config = dict(
    fused_qkv=False,
    qk_norm=False,
    loss='cross_entropy',
    batch_size=256,
    epochs=25.1,
)
Rows from block 2 of a small image classifier, named by matrix and row number. Rows with one number belong to one neuron. Each number is 128 + 32 x the weight over its row's rms, rounded and kept within 0 to 255. All counts start at 0. Numbers have three digits each. After the name is the row's rms in percent of the matrix's.
After each neuron's rows are labels from the 100 images, of 14848, where the neuron reaches its highest value: "top examples" is what is common among them; "place" is the part of the image that holds the peak. Only what is clearly more common there than usual is listed. The data: reaction-diffusion patterns (Gray-Scott).
# fc1: MLP up (model.blocks.2.mlp.fc1.weight, 512x128), inputs 0-127
# fc2: MLP down (model.blocks.2.mlp.fc2.weight, 128x512, transposed), outputs 0-127

fc1.336 039:145134149143161109175194085191099102122104097152154119133143150122094159122098128065178065091111137127140070137103101106172085163097145159120133118119097114153139170097136181104104129146094085165142162114112084158072144136100166104147151121094096079171080187207103148144105118132082165127144116078120131159112120178160159081076118102174134085136138126155086173064191088136120110121147
fc2.336 045:130135098074170127145090121175109130121142152107111140093117105107154115122137245158119147159119135110157182136134134166126134132182102143154160105109163126143110115151110086137191118140192130112150071138148144029111111168146099134113126126214137143112167068053145144125165126108195117119146123150116065139099150122118132206176067152137107145102140136114103137128136079151154199114114
top examples: earthy
place: centre

fc1.135 053:086147129115096097195079167163139139151116124156113086111112138112096143106168160109216099094154150177151067136117101162195075149101118112110136147147117139155189198136112170171104186043091179122140067088174129139121107117122099148166151124158099150104106165114125204107147158100126152109119109173151119070072158150163134100133111148165142108115090141088134113139138111134120070156122
fc2.135 048:110072150169090093111067168132115119121079085151167109102078182140148180066107175154073155147084137087133181136111176109116118133154105076145113120135120098119096073189113104140183111167244102132114126131147135085164114141060089138092120159195142126119114084131124149115096124143133154130133113082123150122112143122112129182185102157131163148093148134100161140104060122148128173135127
top examples: vivid
place: bottom centre

fc1.473 072:163155117108158137107063195113161143107166125128164148118109099105140136111099186101177081137126151040139119102173132088178167098043168148125159119103105155125167105132148158131117134118102130135162090151157086098148196095154166053117129138165107176208147154110117131101149104108087121118108132167147099150110144078116137150157175173131053111138152144167154090098070126121180136117149
fc2.473 075:117072137099107100132136138143139112130091143066114074133115217089114160130164082092130166146156142233148147139158115178094132110176082153177158137168103114158097179179141144135140069127148125118141101133116135134090143145132069140099149149104152136093064127150119074138107098146129152181121125103137103119137107119187120083152142075111189135112112145133141146104183152098022090147134
top examples: earthy
place: top left

fc1.506 078:098110119102108153126065145123173109114110095115191100082121178107139193157160099135171094107127161124152120127144095153135106139164096106157128121183134152154174143137177118139107154022101143126105130058186152103147157045158045157132133132117106158107123177109106181170138138131105120105146135147183111099048158116147127136171119193137168143096145154116136108095154110093075128154108
fc2.506 073:105094130176101131153121135158139127183090100169134115121131111137093084062151148129101184157082108100159120130081190088109118086122153114177133141141160089150065109201112143179116091188152108149129086137100110122136075124041159132113138170147106102106094113139105112096152122103152209228152114100122138095140133108151156105156153145148101140092158167165122126087052099152137115102110
top examples: warm
place: bottom left

fc1.75 070:124161129134117173096085119098127092124160098114139204140135119155098118167117145149174094121130171065128104145144086128188111120034092114090108146114135116088124124121120135097116135141145104119181132148080126157119111149106146106111179090123153155192151143125122095214146159108102167147119087176172110137095178160114136147152092198154107133128165133161144015074130153133151156130201
fc2.75 079:149089177092106125100138139140125149079129110085096078115129110142101086110151142100161169137162150185111165149110155155091102136153164124127160154132098134158180186171093154062145063085149129075137151106120119114085138126157114171114115152170115153099024123135096081131168045205112131141058163132131121103135138182123150098134126095172167160153176122130132178177143128091113100125132
top examples: earthy
place: top centre

fc1.240 069:121142129091100131133071162109127127063116133112105154095147186100128144159150163144124072148125117131099110099208142121170100102107121151116099098170118140173151119152144128147147114028128146156120140022150164134123142074201100120129140144171117137100107171112117151172150127085111115055114147086195118115086174146164148158212132181121132156122147152192110113082127101150147131135137
fc2.240 064:131044128131123127119113105118088122139124071168165095138126105145113079088176120084169160164116152126153196125108138190116083138115176121185182115121142128111092089172141162157144087177098114160115105132072126129111084123082145099073141132178120120129074152175113097082138110157157191217136104104113127078161172150140168132151151118106071124081153154158085140167086088116092117127118
top examples: dark; warm
place: middle left

fc1.355 046:121173130075088140144128142059151163151140140117066135118147177136031125148117118168079143144133097151093132133191166126121163097098133077156105127100144163072092128139134098129149119157150131088043143123175110093178103153138130127158180126109105124115135065086079169169155168108157083093094115135117101111119134102070163106149138159087129156112067194120107105152088137114152138078071
fc2.355 038:119053181209068116087126122151104121145123116105173133131112047133154131111159056089135089056110185135144093109128110100123127133141149105054124153128173096106150097093106205121152145136115136135117143124093134203131130085105118128115102158134139131163086161156132110100146076133130154166146146138133143093171132126148109124053084077126137102156122097103180139141108157098060073161169
top examples: dark; cool
place: top right; bottom right

fc1.273 084:140140153125133166094141145087129089176180157121116196207116123141141165154122102111086087185054142113056148127127111112171137118111148182074110102123128130161097112091159098072149122132144085133206125152120082118104110139120120165160131086155135115153148087146076047200156150111094172133127139091114182093111150146084117147145137105098068167139135098175125090149158123137175154097120
fc2.273 081:071142107068150132102174092106139131142125129106138085086138062166173046086132117102184137137212166150120121102117153141005068148102164100166096139130125170166139165136144116161130094096129185135079120143077155129119126127163133108075109158141166165170102123108160131140157145127156167115120172152144116083125128203164164105127117159131145093137132109143113177169148095130102110145140
top examples: vivid
place: middle right

fc1.452 071:100130141183139157150093120054094129079102135124179115115118119136128122078105176076109045124137109091182094104164098000130175132127167102176117115179124167117140100161146112110155096068108154105151113110157118131138150070145108137121169164111158170096104112120147181134173162110105117096127142106203137176165159112175145119152137132084164116098100117151136085128181098112141118135139
fc2.452 050:139124115138128156095133165120087090134122120115082135095117141154089096155121111090124129191106157160099173140148186215149094149127140153078125152089153135102084110103132165135132099139141102136126103148063105149086131172081175091066139163159153171151130168131134092142116079164169186182090084115148173062162115151113173138100151065161143107192175156146161142116089156125072143087093
top examples: warm
place: centre

fc1.367 046:090117151165140112134131102113121147158110186139208159112093091134073099099158076168134110081161158146149159147167116111150122058156088115155108106088179089089124095155107147095158114035124151109212166121127091165139152134191129131120161099060102123193125140128104178149098125087132076140119118060193133179143110130170159120151175121149121140144093132131128147092154148109105140132101
fc2.367 047:162131115130135167183118180203068113146133080081070114121174122118135134129081199116120128120092169112142115105097135158113138151110206139128158153124115144051132128118133126109118154186068099150084068131088118078154107118080191102123093124223148125130155115160149101139132109139160158135171141196085113097132145119116100145105047133117112096161128137086126115130117153141171080093146
top examples: warm
place: middle right

fc1.368 045:090122091124151068169130063083094121143141143176176112132137096165092056085131160087156091139132113073161100135185132050127126077065127090150115126141117137091135107115133168098174169132117155092131079143139104155172064099117116160118144156101128143176139096100124138131176116099153105159108091119152070222181154153118146106155205159114134132103084130104138145115129135139134080170121
fc2.368 043:144118173154074148159098127192078133100102122018094111130115166129133180137122175183125137056120163148161147121128145166163105155162151151135085159088105142085143153158121124085150096175165112090087122138140131079158115159114153118106087104161148129095167123132137161119082071174114158130144155130124116117138134105116127140086027110153106130188156118079192115121103164087086140074129
top examples: earthy; warm
place: centre

fc1.198 071:103107099115083149094126153135158171106090152117161104113137165093096166156141145142159126075137158125101091147178129208190109114096127112136133105112113132162169178154157177135110130052090147137113121034155192124115166058193099128165147120129143134137103164148137217154135113124125138116157092158175119080095177105148167137173084184155117107107118140167122090074159130093102115117134
fc2.198 076:126083169112108136177087101143127097135120088141169062129126108138097091045182131098163187192110126132181170120088150112109105152155105118172163121164166097141094103177108111160173107160159118149103089112090114127138075141070120135108130170189103136107065129133117096099116150130164176174074130067117125120152188122164134142162153121145133165084162158123085144157037113145125150133122
top examples: warm; vivid
place: bottom left; top right

fc1.424 067:118130131125138151126119192105143152158152163144191156064107180073112184122157077175157127168135120146143138129171135149148091039174113085108112124145125148114124159125118113131126139012154128117211162083176082125096134132170098211138158120099137171140141116072104178168151117132129102096141127088165106111088124125123151095153154135125162123080161151159139120153135112080118115162084
fc2.424 064:138093117170076108198160131196073132159110090117121123152134054132126110133091180093095158082101168102164108147055149124076179144139113100127126122064174112136093148135137136145154151188069134157099096133107146130144101124015135107103119117197144109154141139149163085114142117128172147201149145182070146111140151119101100137125106122097106127124101141111108122091106094163153165089110
top examples: warm
place: bottom centre

fc1.338 051:092128145104121124135162086145094171136089156145149146063098156155101125128101150083209112136116085148096120097107110222181090162159129137120112129097160162187149149089159136118113203025115095141195089129134128109074122065167111143135166074107127085153151176154089135183156116095116187151141115115108111079127104109155100125191140112108140138106156137128103116142154125153145124109155
fc2.338 044:137108077095111108153086144127182118141153082141106117135119099128135139123121149133050173150113137120146129154089170116064126144154096074164114090159159129164122079186119092159187120167197189130113159098149135111175100197059186104086127167208107158081109100129131131077096142133164113132105129183117158125091162138141121172134115145117117102110121158134125151110075118176183178137088
top examples: warm; vivid; feed 0.078 kill 0.061
place: bottom right

fc1.4 071:104167105115109164100067121096110078100100090144166180116132109103132157123085143144169070104100126064099081127147128134216096144082103073109138125134093134146172104162116129121139081078150127131182139094146142109136132074171164131177175133173138167160127173129094144175133105117060136074146117149162130123100185118167168144165131165114119116144131133213155094071151142116185115122172
fc2.4 062:133074203070122158135144092152141118124129110148078092104154154126112151139179133061117144178176158186172223144128142171086079114135167110134128129147114127133100092171133152118140094140137115133106110124086124117089107157124178133060123118172156161104062134136119065089146092189159156196079140122119127118154138149112149097124111099150150166139156151128064155151069094099060113123115
top examples: earthy
place: middle left

fc1.386 080:107138090111136120101116127089158169135176087131099142132083067072114147154129150124088130105201130136130125145116106133088166098174176082171147145164104176174184117122135102129136100113103097119148191103160098146171132131134144135086170108122127198083162120084154175104157100098104089128139127205122095147103099158164127111090102150100196104106083122136161128098223122102091154120055
fc2.386 075:145115172164136162115152149109105074170072151155087180071114196129114194113113111110076137150032139100138092135110153096129171111116168155067117155132093116115048100137093135143117091093156114106181069179083124096132145108066138122117142169109133090146163154114101062142121124128171158169138131142169151168171119066118121121100113106162145135124150132127157122164061110174101129124145
top examples: vivid
place: bottom centre

fc1.405 059:143145129120082160076104173043133122124178114134102211184119111150061138113141129180059127138091136124060165121165082142094134099166114119082138094088142108198155099100147106124120097167196146131157137143141090131101161181125111182129156111175141155105118090093082086185123130081125135068131152092146143097117147137102151177150131071121129108119123143164107114173170138124120175112115
fc2.405 044:101108127103183141128205169098115102116109148162140101109136144167132077147087127035148128152192184157120107123150187117089100122081212120158069142175176147081127142099109164148168152072124154140123130132059173153099121064147187083092114125172157091140179144185163104104170109143152151159115144136131141095150146176156111110114163114142105090125098113134131158168128116143119109151142
top examples: dark; vivid
place: bottom centre; middle left

fc1.300 073:106133090168143136118048189108164096092148125079109094135116168102095129180150135169127084134105164099100101131213164192101114066165115153127097128159119059169124121119106151062123097111128136109142137098145090127112127128138134204109133110150100179156148100058129141196096112126095083089104151092141132101131129125126137143155117182156133126120127162170121047067068144090137130125158
fc2.300 069:089126140141115129133146135145105083137125099100156128110137079174161056081118085085162209110172191107145199129142126117120122120109118080180145150082143135140114153112131212157146130175105095162121119123059140114122092091103133119088129176141119109154079118187136119099148135155166175218154107128133138064158142157090137064120095074103136146136125135154142151153143113060094099168119
top examples: dark
place: bottom centre

fc1.295 114:117149079131141127153126117149107191150134087099152155077132097127169108133114112108086117088167141142067051040141075092119142116135130078149078121169113149162160118098141096129108189152200171141147167106157122155152127128198179121106138037160155147193176129104179167112074141146152100110129095085145152161105150141110138129135103111093093154113083088121173106135151138119150127124167
fc2.295 107:158077128170106134105122133099139108087107153171129123183115150111052194123096133173136094126125109123124197171165162158154126120173132112092138107095103128119111137158139139094137062156122058112176092141120122126112158105097112179166139153120128130100124107169086139130163143045104161136116196207135117118113117138185108129140146176131172066186143160124064121077133134142074119176075
top examples: vivid
place: bottom left